{
  "targets": ["dot colour"],
  "beta1": 0.95,
  "epochs": 6.3
}
Rows from block 2 of a small class-conditioned image diffusion model, named by matrix and row number. Rows with one number belong to one channel. Each number is 128 + 24 x the weight over its row's rms, rounded and kept within 0 to 255. All counts start at 0. Numbers have three digits each.
After each channel's rows are labels from the 100 images, of 14848 (inputs lightly noised), where the channel reaches its highest value: "peak on" is the class under the peak. Only what is clearly more common there than usual is listed. The data: drawings of small networks of dots and links. In brackets: how many of the 100.
# convs0: first 3x3 conv (model.enc.1.0.convs.0.weight, 96x96x3x3, each kernel summed), inputs 0-95
# convs1: second 3x3 conv (model.enc.1.0.convs.1.weight, 96x96x3x3, transposed, each kernel summed), outputs 0-95

convs0.66:105130119095128129170133114169160103112067160138072100105116154112122118070173125125141129115137143086117153139128117120133136130060141104144125122132139157154135080134073126129097097103127100148083135158098124087111143137100151139135103098137147121128149156121149125146129145132133125124
convs1.66:139129135152110088167150095106116138146141098155168139082119146147162151108144145120131102147127156135117136165147121101119101120091070120111100161145122138171157147114152161118120132143120103109126134125106139117103090152107104127113131124165048122088092095145115144132176123128130129154
peak on: dot (77)

convs0.41:111124127148149119163156122075116122103157157112123145116090125158125159116146147131109152128075118116108147184109159145122187098155133139116124140175134162061103156103155115102135106164125126104107131160146106133106102114140135144115107120112105137141111106098128117087133163090152147131
convs1.41:158113140135138133136122136161163172159134105127110129123118129141172130111149131113155133149154123121138107079110116125154145142113145132130105043146089129115133079140122140138100128152123117077124123098123126089162092123126082121125098117163105110087139132100104140114051144110154127124
peak on: dot (51)

convs0.30:112133147122109087130087132094106089125090186109117178136146119171166113129130106128111117104142100123083161121099135128164090143133128152146152142143092154117112121113108150119106129107112104125114162135090170128174159117124097112113104134143121141151097105168125177117140146135122135081
convs1.30:095131155156188114111132104120103109125152130129092086133127153097161180128103136174142148140127147121158122128153082137074129128122098116147126143149140080144127158138136158158151129155080149140143123146142192129104106148115134121112146126114141141125170126101136128158149114163160092142
peak on: dot (91)

convs0.6:136111152097104128196153138118111123133076126120135110076140093128133084130132145126114119108130070088110105137115119147139121116083108106139121144150108104151137098128099118121108155134142097093088128113169117121127116123108197102121087159090143111148142116136122167144106127126140139168
convs1.6:131108092164183101163140103128127127119074107103108141132128157139098095098146122142097132127113137123140094119129125119120135111085068098124157132104105145146119137123157172144136131120123062129151111138121145101166125112120043108107134087157143158127119139094138119136133121121119134145
peak on: dot (100)

convs0.54:099095101103117118073132102145107112111115117075157142120162084127088109113144135136130144117136142139129113145118159135144105139131117127140107071133124133067171124159128122138105153130116135114169186105131148164150087116127139124134112134098116167090085123179129115125158102130159123112
convs1.54:155143115160065142043082158131152156147126153153150101117138074113117096140133128128130116132122119128125105113099139112126159123119187169110126098129145123127131092120140112116108132108142139177104101114111102134129155075147128119128121161145142131091146133100121106116135129160089143106
peak on: dot (68)

convs0.55:102121127127064110158090113130132123114104102116121090034121074144127119113146089155075130116130109129107108123099135147117133143106124140129089132136130126110139111127123131143127140130128115130126140136148119123145130129113215096115105162108128169152098112126138160140170152117124122097
convs1.55:140099089094088096191119119175090090100099093129124174122117133123117104111150129123121117096144157145141119108104128142132112134114114111136107166113101155139156157147127173127144148131144114078118134150129143110123163107142041149121107109154122168119121130133116110130108114139105145146
peak on: dot (100)

convs0.63:128106107121129114195104166132151117142144161133092154124084134091183139108113119106140098120073126121105132160131150147134146121148134142139135184103177150121123135156114116117102117139140155104115157139140112173132104119180139135104143089126137142164132099152111084099158117147106135120
convs1.63:143121109131101164064139118093158145155111127126112100156147080142118104108125138157134114129129108120143066144139109096117132127098118097129156085111121109131138126121110144157107107058094099164132097125094112160109176153119163111106130118130119131106131101141132157151154113135101133085
peak on: link (44); dot (44)

convs0.24:125137136139141186085100127143106122158123128077147108116116113163165107122135182149109146107117170164134082141136130155153109164139148123128185102120108087113197120119123137116093103129159142134113129122086130135125136129130104129094122118112146074129115131164099116141163126131152113115
convs1.24:107125072119140145120098145131138126132117118180106126137136124160124119092129120084116106106105084085123101117151102100148124123104111115109163153139144158085145127119135146120127159149091138116134144114150159081156077145115115146111120125102098074144108122134149086056128154131134103130
peak on: dot (94)

convs0.89:138139141110122109141048148120134121172048128134113168082115161136133131123126101122133123105131120153099161133125085140146126128090091095127140158110090120138104135143132143117122102123123132131117087132155106150146111150120143109124136106134149097163134164145115134123170126174100114073
convs1.89:176115110098124135103092155139139110118135109126117120150140118132080103107123142139119134119135079094118138114109180114137142111150152129118123096136190100169128104103139123119110155147114116196133112151126139103154167086129129144089086124147151124112114121134140123119159095145121163063
peak on: dot (97)

convs0.7:127140087165141152148095164126158133151136143126097157137129137134172108109114092123133128137106100067148109125116099125143123139132115138136067138127124146173133089157020127117141118155144140119106134133124129144129138141095125081142104122121140149121134121099143129123183126114134106139
convs1.7:141112124056151134111171089116139115123135108091088147134145162119112151139128117138120161128168134146152093141142126123099126130166132120150140120139158108107117174087141172136111151075108116123122115124114102102156141145147130133136161154122137147169123064097124135140103156086174125116
peak on: dot (42)

convs0.35:114106093096113156120123150107112093146100100133135140127127120138102091088125084122101130133129114111115098109128122122146088132104126122107113092123145111111122125127141118116125135216126108138152117137121095098102128155117150138135133136143177146135120139140143157152149177027110151130
convs1.35:107141162169132129087135103139120132112134174104102108123150148102158157154127119092139128105134134154151115139156159144130159112155113136106112107133158133110123125112119111116156103057169148101123153105133146134099067122130117144141120134101087141163124155139125107105078105057134117142
peak on: link (32); dot (28)

convs0.9:159104131085167147115115155127135141151125089131040139125097164090060157070088133099142118116116136109130146097106111134138138141145139125155133081126118113092126170145144112118128145135127155144129102158090130144126128134163126127127153116111122139096134135118136127103113076130109115129
convs1.9:120147118117124112156165075139119124111113101166161152136133125156130103111171159138133128126103119134137120124175141102149089129097088115130127113109097156118153098137157178129143130076144087122133120105080145121094172171119119115127110135149105114121118082140133178124136100115125183134
peak on: link (26)

convs0.49:108157132146132139176137114161156081118147160131134145094128121138149149128122115085130136096108113110112124143102138103142175120159145131152128202141144132136097138123125149097117157155135123134076120129124163142109120124131123138153111094160131130148165140134108138119139151076051181130
convs1.49:134130119112087125143111134136120138189131121122107110176104087114218124138146144121170119143137133141129125136177167120155157111142175146121161086137123108092150112130123101127116121121159106156117106098138105134123075127138133153137122123136121101097120156133103106147119117095113115073
peak on: dot (99)

convs0.1:139144122138078118080106145208117120102127115095147087141124093130125143129142168133153139141115165139127196115138142135132222157130153146157143123118120086149111146103128101120125130126105127138111130122099117111098104108149111113104121121110144103119147136142134131148162146152122147099
convs1.1:109133060152129094118111143112140129127133130173144140139147106196114139099121107122115099108089081099115101122116109126145127090109147126108154141127130155080162128127145149121138158153125131113099156099157142091164095136123077124107123134101121116154118127109133080080128166145105104122
peak on: dot (100)

convs0.76:157090138085171108127125100093139173136113178121145076139151135136087158126135085141112131134139176117109172112110095120130172141130136130130186164093150104131138164136155136115131130113123161118138089148167118113157132101139096122132128129129126146143164132138148138108114118156095087142
convs1.76:110176132138084147148137184129121103127123122131132171128191099146116138101142136133137128111117128157167107127125135146147099145094123142132146157144078143148152104123163113132140118087138114129135170125113138154120158136122161107103135220128141121119122095144150107115139136169121171150
peak on: link (56)

convs0.51:148109169124137109167123127124140142133122158138127192100125099150112127098137150120106109112161109103125146167109113159124212108133113120140132126152150138148130108101077155111166179131132145131119107131139151171136135091164131080137122112112157153166128109139149139105084107114135109116
convs1.51:136119119098113132078162143096135150138126124114109041159134111113128089151131132167141139133124116134105115161159136106138149121133119136150134115154112111123156137148132124145103110120095111161131142126134104168098125150100191148111148157138105113085112092058136127118136109138082120096
peak on: link (37)

convs0.72:103151132163099155155127108100124124137155168117104086109113086139110148134164117171097134088121150171142174178127145121098053130151178161140132118127172116132119146129165103143129080121120137146082135127123128095129129113127114139132116124153142143123134152099133127135133101158158109136
convs1.72:141137149091111108122100170118144127121108188135156157137146121165144135130114130107131118092108114137142143065110168130141104133141120152131143108124133091134130168114140109134124170083127185130168162165139144191081146126159177101124153121092141116134147146150107123125147145127120126130
peak on: dot (52)

convs0.86:094132140128082120150096075133146151149119094111123128154143113141130074115109119122119122103123123102118111102140127139130105128108140123144127128117183133136108076110098137158131132125121080147151115172142115097122143109108115109122095113122163165128073135142146137117107143146113095220
convs1.86:113116121134128100112140174146115141131115133131141160106181116133090129135131121152126165131130138136122098126124129129140155127100136155114124196145089123143127154125149100137174133134145145191108120124140151127167145096138087123128057140160132135154114127165108109108190157125130158176
peak on: dot (60)

convs0.5:115125100113098121128136121089119146109157058162115121157124103134115115128135128126141125114104152097099135115051109146139116134130089066115112122145082112173115138167107149096129108128105099149110096147146138128093140125185116103140142137117138153117111122111123178103160159130113111128
convs1.5:195139139142123114124091151151154101142116090105144124139087098119092126130118139147125119115140050123144126120088167125128175124131178111083107091148154119121153153129095136117082129109128103127146105108124122118166158096111135160114096103119110114095114107126121098144132107129119131093
peak on: dot (91)

convs0.53:123127119192133143143121148115144108117163194135111101118097118121133122114120113131097123145133133134158156100121130121110170109179101202141139149110047123131142127126044136119142116129153162132088106136141123121136132159107125108128150112131139108153147109120141119113130134108108133143
convs1.53:120099105079122115120139140114144129119137138114064125127139153138149123130170130130137153104136134101100128062109120124136119088131164075177169119129121088141059111101137170133111171145107116121142114177126147141104130167139128087131119146165120128107127130126119152114094132155124114128
peak on: dot (100)

convs0.28:126111108154144187103086138098120106139109157112097096138140124093099129104124086095132116135082128125175087202140135114167107175149123156091119171109117101134185134163143139112121111178089150141115144091119105103123136124129127132132110133116135129124120130120118142148130125126125135140
convs1.28:138088125101098172168106196128114131151147130127147144093168119126174147113117161137156119114151119094084156095120130117162119124126099121130118136128134141123105124140110154137128146147126119096127152096079131113124109145140106158201121143164105085125135070154131142123136131117113108157
peak on: dot (91)

convs0.42:120149165140127121120087117104093114158124083155140136121169123037048127157138178140103120122145130143114133144131148148142098059129130120136121167126138104173142123110108134143101126124105121118134142140154131143100135121122113131129122137113127130139119121143127150195139104125151140114
convs1.42:091141160102156121134113161107116083100121090114106121124139176136187141073114143128157120101112133111120144144141096096107119120112132113114127116139166074139131158140140147144119122146140145114129130170181154141175079125096155151131132125123124146135104136149153108174114113112164103158
peak on: dot (57)

convs0.74:137102124095135134141092110150129117130070107108114119108131106122111139090110077135115159122143124126111136123101131160097064111100163120130062134155165088081112174110150126148103138148138142127116128172133131086105152133073104145126131108164156118157144145136141138147107124135109130135
convs1.74:125160146159106156117146164087133177144157157127138118120151105153129117148162126104125098166134142132152105135183165102146148145148124159145145122113116168123125083129145085134177121049141131126134151111133120138131108113144136122117109166126194112132135143149109157125110135097122154114
peak on: link (63)

convs0.2:116118141058150125112124144089133093107083192110117115131131185122129152121131094092105118134159124102145119091119116132152133120095100104098113152159135117124113159109134136114141147155137147103141187128142119125102149138175110128159159125156122203118150143129125114131147124133107122128
convs1.2:157144109158121190133140104136133147145142110119148152113189113119107190114121109150127126142107111164112097144123136135111117116127164153169151125103125159139132060150121126133158114107140124098116088089102140112142125154138118116132122136096145110123173073171145139158142157103118156119
peak on: link (51)

convs0.4:114115109134126114118091114130104113138083106121140164141132161141117086140093077140095132124087127124095066134103106148116137125102122133132120172143113139136106105123123131157151100124124101135116125186146116102093146143106095103093064142143126171143102154121147166137162159166133119128
convs1.4:169154131146130127132177115137151104124153149149143091094152134164164110114152111154112117083141125156146147147127105102126128128135082112120136082096116139191130140104125163110097143129133102075172115110144116121092098169126138098133133071127125115108120093155125115141157113130138091115
peak on: dot (100)

convs0.21:142134086138130114132139133117134148123143138087000118135132131158132122093122120118139112136117128122136083126119095125144059181127126124111076109164119120095122134123133124111142137122145144127104116116110125127122134141131130136135133154122137162104129121095136157119152089135126110131
convs1.21:105129146132144091135118127125107106095110127134166115145148169105178115094128155140073152144170133178171140161123140137119136083153129136158142143130118096107131118136105110148114135139134146141119129166188107117145124113129095136078119097177140128080123179136116112125131096104133099123
peak on: dot (44)

convs0.50:131122141084136147183109137127156122127118112104129097093144136123121154111140123140123111101136143144160132154137109128157188129128136141139148143155132141112103161121194161120081132151144094129108140148124110061127135123080185184147126134118102114093103154145129129121156144114144119090
convs1.50:121140101149087139131111128100149154139147182142139133137095116127179079114134140049136109148134134128130142136142145136131120120088104141113115116121072128152161087160128091106134096101127141082138142094126102177124076135137146092144133152122139095128127161120128137125129098104101152129
peak on: link (28)

convs0.19:142102131117124134103092157096113133135154164123065145126152119116062171104109123107122117133112114143127107079132135143119138135131120135120098081162140111087139138140134082113126152138063151131117118114110179172131138101131104126112137148066133123096108142135131151133164119120152119096
convs1.19:157172133101132122148134107118114125115096128146137115151140139146152092137178098156123147097109136142140114135158121119156099139112058093129156106111096142137158135105115214157111143077120115111171126117106134117088138169124125100145147175130115137146140095120150124116145111141121153136
peak on: link (47)

convs0.13:106126119115147118142105142083121102118081138111133144142149099135100064130142121135122117104111114105132138142125126131131150127071138078136108136143089134108144082148069138115143135129120110106120110132136132058147111144049127085159086158130137137158115098109135145133121133125111126155
convs1.13:115089111105132092141165100120110134141115133141131146113117165126109111092119094145077131152097114116125104102147105128119117129100022146155145156102108128152114122118160155119116121163122142168147123110124110097148152106148112113117113058149111162171139133117130111127133119124132118154
peak on: dot (94)

convs0.70:105105120144117151211141105162125115090153102124105115126135116115190143112113102132097144151153135149106145169143176124135166104135118113121128175168176154156106099109128135115112128143162120118093145087130112165129094120179134141133150125142102115130127131142109115125133134118112152166
convs1.70:173137129098108131099139131123175170183112136116151116124078113147151058153142134111140115138119122111132110101124131097128144119084142147136124067142089094102144140123125123126105107114113111137149133129108112158142130110156167101133124117127145097092152130071130135143080159116110124087
peak on: dot (86)

convs0.44:108131157082138105132057129106120101156074140102105124103151156137156133103130130114117146126114121086107174141192086149139138124061104096158137119138119141098115104128094162107142121118095104148122131132113133111152116147113103120099116119134127151149140139156120141155150129143124123075
convs1.44:160122104156112101114088152158149129129104111128117127122120132120085123137116125154106151134158116100129130119112170119121184116158130121071116104140137098138126126121168093126096137112148123141111097133157118100192163083097105132141104138145163137133103132108117113096134121181108150063
peak on: dot (70)

convs0.85:144138136105100150130169139109105098124092112130129133133137129132113077135119142118112112141131141113135113137141140121100087138047129064112149150124105135116119038125071117139111115117129070153141113128135129082111136137082113128142075121118127130130126136164141135141130136147139135149
convs1.85:123137133127123069095148120121118130137072119152132113125112116128120085088140093143114120119115086123120119137163134099128144124076035121113150136107105112172133113127117138145147127147151079166116111109115101127132147102130147119138159159159093141153131146147154127101185112132109139144
peak on: dot (100)

convs0.10:148156087111121102109122102109139153143142124161130036129158139129096143144117146116163132162138181115117124126101127094114148122117112111133079125140153109142141133161152112111114098031126110124113143105149150106132162116122118140137128145130101133104170130118130139127116136168152124109
convs1.10:137107100146109115220114116112153145137117102146114194097067132105101132124144136132136137139102125122096116107131102121117122119146120125127147189181118124150129124142133109126170140168126136085116126124147153118127139132102112128141133126139116146105118095148095093115155151188152139147
peak on: link (56)

convs0.48:137110154125111022194147114117146135114111135142112092142149117144128145099182165124113107090105120108099112145104138128095158087120140113134161156110139123090097141110129137131144117124093123127118126109118141127118145139138138126129121082134102133170133135155141149153078116149122154148
convs1.48:126162113141116251109141139109147124132137128091112131135127111112115112159122092141140124139123124109093109153120099139122099123151105140134128173122151121161152133123114111127126104160101153135126165126148140142102149152119143159117146181152144149142121145113150118098176132168116084124
peak on: dot (56)

convs0.79:137128153145124098147129104106107120117138112122115121132122121128111124135106112156139135137116113128123120105095098114090145126143140150120190147116116126173130145136146125138130116054100127125118129177123133147158185136132131156145144124121114158147150146101130113128098112254127118128
convs1.79:132115134119124143119127105131128130150122154123120125121118090149113152122110139176157148106127147103137135113101056183113099155142115110122137157157121134167117145123116137117137157148125143123152141149132146138117163138107137124148151124144116125134138129179141137158230138214129117138
peak on: dot (27)

convs0.80:135139137179113130158127136129174134133174091117129121143116117135126051134100106115101127123109114148129067136152113138127080119175124152131122133124114128129119060133102147113146147130102056133134115160134121167132137125157148095132080110116121149102131109148130113107141145139152100148
convs1.80:137143131099103079132122101151136131114131185129101127137125129145127082086134115123122140104094103136130183120137177058137121117111116109094140132128150120122098173128138148114053127112113142141147118124109088147127131116137160160091135112123142134175101143156160131139121086142120153124
peak on: link (28)

convs0.77:099126111136140128119094098115123093102151176099157141097113112149103148142135099103161140110126150139144126127132126109088084172158117124095085139136061163065163157144105141136127123119104178115138126133112134152150126131155145135130149159134123127144149081181128122142143128146150105116
convs1.77:164127151157105173120127211121167136131165181127146123117185066129138139118072126142118113139129114125136133119129125155136115129100140115149142099107141095145141094124151088110114130140117115180144162131161148163118143161148122121105121106120166151124133145162118123132148161120130133116
peak on: dot (77)

convs0.64:146108107171118140210076132173162149130142140133114078173124109136134110113107111112123122150146162113120149135108146138131187089090124119148161174155132156136136119127098132094109108129137095176122146119123120088121090119104123158124113103136118114128146148162136138121132123126099129102
convs1.64:131126131085091131124156149102152150164129111142146133120062095118157073112171145118153110144125113159130128124168105114120121135140121135140096123158095118107149132111167150169144102164099146091125158138122120174106116163136180114127159165151141125114118116062104132132120139124111119124
peak on: dot (51)

convs0.75:140091152169124071145061123131143114133125123129116087116177099129145106090125146104062115128158161141085168130098124135122118109146142157153148137107101126133133134128162126125092137116096110096129133168128119133150154132130144149128127137153102139100100114159140153121165111177144097108
convs1.75:111145150119109131173145150102137138149168187121148152128101126164085120095124126134104115131098103144133151102153128135133106150113118146122114147133126143157123121121144137124139129130118155121163168127107152147106158140150137118110139055088195119147168158152139139141175147190120148143
peak on: link (28)

convs0.92:107158095134136103172132136077131118096124152108126083109106116190155096154073067124114124148133097093085105138123117127108126150090128099118098136165097101134096112136098119126124134121078146117108111173108133107121159126101127119131126168127130124150124128155154149101128139157129137139
convs1.92:127096109126152138136129114114103126129159135131050135111187141142122130159144096121129150118124161130120132108135123139153134153140095104130166096107056128159151147123122164118123118149124114125114104192185152114137090139130137120111111119140071138098132114154110111116177109140152124127
peak on: dot (100)

convs0.65:122199135120144143161149107101133102124152118137071115134103136125160138133108080097087125120117133136145135173145168101146170127130109103107118195131127105096123129089123119098076153126128145130120102098113124149128133127144099155156142151151126144070167144127126131105135122122093131140
convs1.65:153085093101111165122114154153109120152097094142160136103141108167131134085119128148216113114150129128063167126129108126115166126106131155136129142120124099124119143148126115124123145141117123124151165064085127146136145113124135165115130114119128118149101153142098148178137108147108115136
peak on: dot (98)

convs0.73:126143120122097098137148147080129085122130161148147147118129135143137086139145105133102117161104124116132106090113117131094094112130106117093089149138099089133085073139107139111158089135107099137101128167133147104113118163109147125110103146123068137154165126136150146133100160143169139086
convs1.73:129126181181122144115155139133109129146164094122132116122139106147088123128113133162121129116152128157098128129126114140119109166131129151134149123174076128144175113154127118137172131102127160112149149161153125140162164097163165146126166131122114125142164118183133135102174138169152168099
peak on: dot (54)

convs0.59:116142141077138134179142168125135132115112113100127159111108147136064163122138135107112143144102110107099099127166157115109100126077078081121119122145137102124132174139151146134136122125111153082099137135103132109150110110106158134100152116117137131122133121159122097129170138056115137137
convs1.59:141131126154100116113130114119115143145109122147078129156126137131100098095123102114137115150123130119155071100112115136140125141097107148136121106121109114173134084163139105158139083150107119126146102126144073138173183126128155129133103128108135094139116111090138137122114116216082139110
peak on: dot (98)

convs0.47:125120115133118131074132176106130132080128109114059131127123123161146128167114157099046135119146138127121126099145144132133084120137105132121143102101119131061103136160129126132129124155154150081117192099110130121134126117123122133125140104150148108149131100122106131133139120123096082143
convs1.47:160133144108108153168107158094131141119139119137099129105160123067184154129127176141153136132150127087099151134139130133151105099145114142127104119127106164140117126150147110135089138145113107076136104099133144107123102151140130165162144090133136115123136092165135112072189121120128096146
peak on: dot (99)

convs0.94:145057168143136168142135108100127115130136108154164110119072121157134135124122074121054122126071141127097110122124125117121126150119127124112117141102128142089130126111139135136101104114146133119136104168076138133133132142135119139102120048155125115134134150133132100072129144133135131121
convs1.94:095187099126126114131127113116118119142123138099093139134155144087100126087097158115234158118084121166127099150124151131098115087127135155101146107106121109110135112107115120147128114081100136118118118098120114137088120107107150112099152168104121145145156135148115107133125118119124133136
peak on: dot (27)

convs0.84:147121113144142138167142128105141158119141133149106117137123122056137144079112109137152102126134106156121136123118112124109153092153158137139076156105137133167150144123163120137123138105083146105122109140210096163141148135147133140105138128119133146156133113107126121144166090192140104095
convs1.84:155146174090112109125106160115144106104123165108118113129157126147106141149131097115114112132113118106139136129118116120174150156116059123133108123126134170156110107135121156108146144141187100133168119148131168163115165101133145129142112129098132159097118126152164136151181147167134179107
peak on: dot (94)